{
  "dataset": "short made-up English sentences, spoken by a formant synthesiser in many voices",
  "train_examples": 26041,
  "hop_length": 160,
  "targets": ["number of words", "voice", "intonation"],
  "norm": "batchnorm",
  "rnn_width": 256,
  "rnn_layers": 6,
  "shampoo_beta": 0.95,
  "max_steps": 6100
}
Rows from block 3 of a small sound classifier, named by matrix and row number. Each number is 50 + 15 x the weight over its row's rms, rounded and kept within 0 to 99. All counts start at 0. After the name is the row's rms in percent of the matrix's.
After each channel's rows are labels from the 100 clips, of 14976, where the channel reaches its highest value: "top examples" is what is common among them. Only what is clearly more common there than usual is listed. The data: short made-up English sentences, spoken by a formant synthesiser in many voices.
# conv: width-3 conv (model.blocks.3.conv.weight, 144x144x3, each kernel summed), inputs 0-143

conv.96 108:72 23 58 44 85 36 38 60 61 63 44 39 45 70 76 53 76 45 55 64 39 21 50 55 41 65 73 55 55 31 37 46 35 51 49 59 43 64 36 49 58 29 62 66 46 58 51 73 81 50 36 56 27 67 67 38 46 30 44 64 30 85 51 31 35 21 14 78 47 74 48 65 54 46 71 42 42 62 60 55 68 36 52 55 42 56 44 59 63 57 45 40 25 48 52 70 50 39 53 65 51 32 64 55 39 41 36 33 38 47 49 69 75 68 70 33 24 73 88 57 46 54 53 76 35 59 46 47 43 25 35 26 35 62 59 53 44 52 57 42 32 44 44 43
top examples: voice: child-like voice

conv.93 101:76 42 69 32 30 36 55 51 43 44 47 35 74 58 75 32 73 56 52 61 30 41 32 49 37 58 54 35 40 70 38 62 36 70 69 68 51 48 38 34 48 51 84 38 67 60 63 58 24 21 50 56 39 58 90 68 57 76 50 60 32 31 52 61 58 60 72 55 84 31 37 51 33 40 58 36 58 43 36 48 55 55 72 68 40 46 47 34 60 22 83 52 40 64 43 75 51 63 49 63 27 68 79 54 70 51 61 38 48 62 77 69 49 45 70 47 48 48 54 73 51 44 56 57 70 50 79 64 33 33 54 46 44 49 73 66 27 38 44 30 47 40 43 44
top examples: voice: child-like voice

conv.113 101:43 24 75 56 46 51 57 30 37 33 49 59 62 25 53 40 47 45 47 28 52 37 35 49 67 77 38 50 37 64 65 63 54 48 47 52 47 38 42 38 46 25 56 42 58 52 56 41 67 48 39 50 50 63 53 33 79 73 48 99 51 49 76 64 31 37 45 63 69 65 68 64 38 61 43 43 51 57 46 51 55 49 74 48 37 42 29 43 64 66 33 72 29 39 56 52 41 57 49 51 67 53 27 70 70 55 73 69 72 89 72 40 50 32 64 28 38 64 54 63 48 87 55 54 81 42 21 64 40 59 58 64 62 53 49 66 31 40 34 42 72 56 23 44
top examples: voice: high voice; /ʃ/

conv.30 092:74 64 46 55 60 20 49 26 61 72 49 33 54 45 50 36 31 17 74 40 47 75 34 17 54 58 51 40 51 47 72 69 31 51 45 38 47 53 61 34 19 40 42 75 44 61 55 59 47 65 45 49 45 56 58 63 42 60 25 74 45 53 76 45 44 60 69 56 54 23 43 73 38 68 47 47 64 35 61 50 67 28 35 12 48 65 42 81 13 54 60 47 46 35 47 74 68 58 37 64 54 53 52 58 15 25 57 55 32 47 67 53 26 46 78 37 53 25 65 68 30 49 44 50 32 49 45 48 61 30 68 51 40 60 57 53 34 47 55 61 64 67 47 30
top examples: voice: low voice

conv.122 104:31 48 48 75 54 75 31 44 34 64 60 15 32 58 75 76 68 46 48 65 63 39 48 36 22 46 45 71 43 51 80 67 63 38 64 53 33 47 29 47 45 65 31 39 41 73 49 45 55 78 36 74 34 68 52 74 36 40 15 51 47 57 41 41 48 35 78 70 35 87 33 68 33 44 43 63 60 39 59 50 52 50 55 80 58 37 32 39 53 51 48 60 53 62 69 60 49 41 40 39 38 58 62 33 49 86 45 38 41 50 46 45 43 64 32 73 58 49 57 79 68 83 51 37 51 50 57 38 55 35 60 65 80 65 39 59 56 64 32 41 66 49 35 50
top examples: voice: child-like voice

conv.3 096:36 34 40 42 53 37 56 34 56 74 37 66 49 49 17 49 44 24 52 22 76 63 37 55 29 44 51 48 62 51 54 47 53 36 57 80 51 54 13 69 50 34 57 48 49 73 69 45 62 49 69 58 35 51 75 48 32 57 36 58 36 64 51 39 49 44 76 65 56 52 42 00 51 22 33 25 41 59 65 38 55 38 33 68 44 53 40 46 45 23 52 58 68 68 46 43 37 45 42 56 63 46 52 59 42 55 86 48 49 53 69 54 30 61 21 37 42 57 57 36 62 32 56 71 32 44 60 72 70 20 70 65 40 25 60 61 28 48 49 58 61 53 17 30
top examples: voice: high voice

conv.101 102:58 55 38 81 46 39 37 75 55 56 42 79 48 38 68 48 38 86 77 43 29 35 41 60 38 67 64 40 48 49 57 58 76 29 38 69 34 55 66 68 62 54 68 32 52 51 64 41 63 61 46 49 47 50 46 58 53 57 05 61 68 58 59 28 55 55 34 35 48 38 40 64 25 47 53 25 19 44 63 51 45 75 32 68 61 60 62 49 64 36 64 35 98 58 77 46 66 29 71 62 40 22 59 73 30 65 48 60 55 46 44 54 43 44 44 58 49 64 41 33 45 34 45 54 43 38 47 52 42 29 66 69 39 65 61 47 31 41 48 57 17 69 64 65
top examples: voice: high voice

conv.118 113:57 55 55 52 35 39 72 46 15 26 56 57 82 37 46 41 65 57 55 30 29 57 84 59 51 68 35 65 45 53 42 31 55 64 46 57 17 77 51 57 72 49 71 46 43 51 44 47 62 54 52 55 68 44 77 78 45 56 61 37 40 57 34 76 78 51 41 53 23 19 54 30 36 50 44 70 46 68 48 47 51 26 26 73 51 68 56 49 45 25 57 61 70 42 39 57 37 30 76 33 55 66 27 60 32 54 62 35 61 66 73 71 34 45 51 47 47 58 62 46 63 66 55 25 41 49 45 48 65 38 65 67 32 16 59 78 45 41 63 41 62 72 52 62
top examples: voice: high voice; rumble

conv.29 100:33 37 58 41 57 43 30 64 38 53 53 22 44 42 61 68 78 66 72 47 77 22 32 38 43 41 64 23 23 66 68 29 51 66 26 43 53 60 27 70 48 42 22 44 74 37 56 59 53 49 57 64 38 73 45 41 43 63 64 40 54 49 63 45 52 48 40 91 41 33 35 54 38 63 54 57 82 57 55 43 76 60 62 39 79 45 49 60 45 70 42 25 45 86 68 42 65 48 60 60 72 42 30 54 40 31 59 65 49 45 69 54 40 46 44 54 56 45 45 39 37 36 73 18 37 36 75 62 61 44 50 56 33 66 48 53 30 57 79 34 40 52 43 74
top examples: voice: low voice

conv.111 091:74 71 52 52 43 63 42 18 39 36 46 42 50 89 49 70 60 54 47 50 63 49 34 61 62 26 56 68 21 42 45 64 92 46 52 79 46 55 29 42 36 15 48 52 68 56 49 48 42 59 49 67 31 52 48 60 66 18 50 35 31 18 32 37 29 65 50 52 61 60 40 78 58 86 57 52 54 37 43 56 55 41 56 61 57 31 46 47 57 30 29 52 44 34 66 55 50 48 65 66 86 79 53 48 62 50 40 35 32 71 32 60 35 45 45 38 31 70 67 61 65 49 66 77 56 20 57 49 56 62 47 64 21 48 60 52 62 48 51 50 58 47 32 49
top examples: voice: low voice

conv.16 096:67 38 57 51 57 39 44 72 35 71 46 35 72 57 53 67 24 52 45 55 40 47 70 25 22 55 31 92 52 36 29 65 44 64 51 28 09 29 43 52 36 44 63 69 50 44 58 55 78 65 54 45 45 39 47 39 60 72 49 41 48 69 54 64 28 64 41 76 41 60 79 67 57 49 44 48 51 51 48 41 69 19 79 50 40 15 70 70 51 52 69 63 31 50 56 42 23 57 46 57 71 54 55 18 35 65 68 69 56 27 38 49 49 49 41 65 49 48 20 63 37 30 50 51 59 64 40 44 46 46 50 60 28 54 52 56 54 45 81 63 69 30 56 61
top examples: voice: low voice

conv.64 096:63 71 56 60 28 49 48 59 32 69 54 38 56 25 52 73 36 42 71 35 51 54 55 31 43 51 51 66 31 99 34 34 41 50 41 36 68 44 45 39 76 51 71 31 29 46 26 60 91 61 70 41 41 38 52 64 39 58 50 51 37 60 52 28 47 20 56 48 46 52 43 40 40 44 22 63 51 73 36 53 54 43 47 70 47 56 64 54 63 45 67 17 63 71 40 39 35 42 25 29 65 68 51 52 38 64 65 29 27 51 52 46 49 26 42 26 78 37 45 67 30 56 47 50 32 18 56 28 21 48 43 40 43 46 58 34 43 69 37 33 60 42 49 50
top examples: voice: child-like voice

conv.136 110:68 31 53 61 53 53 69 33 36 34 45 58 35 37 59 44 28 67 44 72 54 55 44 35 60 54 60 40 84 62 48 75 72 49 38 60 47 32 55 33 86 61 67 24 54 38 66 57 75 48 23 36 79 38 70 29 57 46 43 80 59 62 65 38 45 59 29 33 50 65 65 33 42 50 78 58 49 41 35 59 67 43 53 59 18 65 53 51 72 51 60 42 59 52 68 40 52 82 32 35 74 51 44 49 49 25 54 47 76 27 37 50 45 47 67 47 52 34 55 57 48 45 56 56 39 60 58 73 42 70 50 47 55 15 66 64 56 76 18 61 45 59 77 72
top examples: voice: high voice; /z/; "was"; "where"

conv.88 100:45 30 70 49 72 36 41 62 56 59 37 84 42 24 62 82 51 36 58 58 51 75 54 40 37 46 46 47 56 42 68 33 59 77 43 50 61 49 59 43 37 47 65 53 84 52 62 46 44 41 45 44 47 46 49 48 49 77 42 45 34 78 30 50 56 85 55 64 63 42 47 66 39 48 56 54 48 49 20 74 66 49 65 40 60 42 29 65 62 20 68 54 35 23 94 46 33 60 37 72 39 37 41 72 20 67 43 63 57 78 57 57 35 69 60 66 23 64 59 48 72 67 63 49 46 55 45 56 42 61 44 59 60 47 64 30 64 61 19 72 52 72 52 33
top examples: voice: low voice

conv.52 089:68 46 35 40 66 28 42 46 81 36 56 70 63 47 39 23 61 61 46 65 61 49 68 39 32 51 43 47 57 26 73 27 50 39 43 41 50 62 73 23 51 63 49 38 43 26 60 48 32 51 44 43 70 39 70 29 51 56 33 54 56 99 67 54 36 35 57 41 52 47 60 33 42 63 43 75 53 73 55 58 20 63 43 74 50 51 48 34 30 30 60 73 44 46 68 50 52 25 23 37 66 36 67 85 50 51 67 33 73 47 62 53 78 55 61 53 55 62 87 40 39 70 42 52 49 29 72 40 42 74 29 49 61 67 45 36 34 52 41 51 58 43 57 49
top examples: voice: high voice; "his"

conv.77 089:58 32 53 29 34 62 39 25 57 33 34 75 56 42 62 58 60 41 30 49 67 38 64 40 69 46 25 40 14 79 54 79 41 65 56 53 50 73 65 40 49 38 41 69 59 92 32 63 47 48 62 65 47 70 69 33 64 19 56 61 43 54 48 28 27 67 72 39 61 14 49 60 43 50 62 52 73 60 30 41 40 45 35 42 66 52 60 70 43 59 55 52 60 34 40 68 52 64 52 88 56 77 42 56 61 44 51 60 58 61 50 62 41 52 67 42 61 75 52 35 29 32 42 34 66 75 36 57 41 32 59 39 48 47 30 49 46 40 70 79 53 58 31 44
top examples: /eɪ/

conv.67 101:77 42 36 42 67 51 46 65 54 60 40 55 30 46 47 61 51 48 44 60 69 35 39 39 66 58 35 68 48 27 59 57 72 60 45 59 51 28 54 67 91 35 29 49 35 54 57 34 65 52 26 60 49 49 39 50 53 28 53 43 57 54 61 53 65 48 32 66 35 78 50 26 34 55 42 56 50 44 50 44 38 57 56 61 56 42 71 74 38 34 63 56 19 71 72 53 57 50 58 49 33 61 46 71 26 92 30 54 32 39 53 62 52 61 49 36 46 66 58 29 27 73 41 77 51 82 35 39 25 29 38 53 61 61 52 41 88 45 50 55 67 56 99 64
top examples: voice: low voice

conv.116 101:20 45 65 48 45 36 22 59 46 61 24 47 36 61 59 54 18 39 59 49 54 50 64 47 42 45 64 65 37 65 59 56 62 53 13 70 58 43 30 45 52 69 82 45 62 59 44 17 33 37 36 45 67 62 35 28 76 56 69 63 85 33 48 50 24 56 52 49 61 34 69 22 50 47 71 44 70 55 71 38 35 27 25 45 56 41 47 35 43 78 79 39 51 38 35 25 42 51 75 55 36 20 44 17 23 40 54 43 62 56 60 53 45 51 41 60 61 50 65 61 62 44 62 61 50 48 40 45 65 35 37 44 49 54 53 26 53 29 66 56 45 76 51 33
top examples: voice: high voice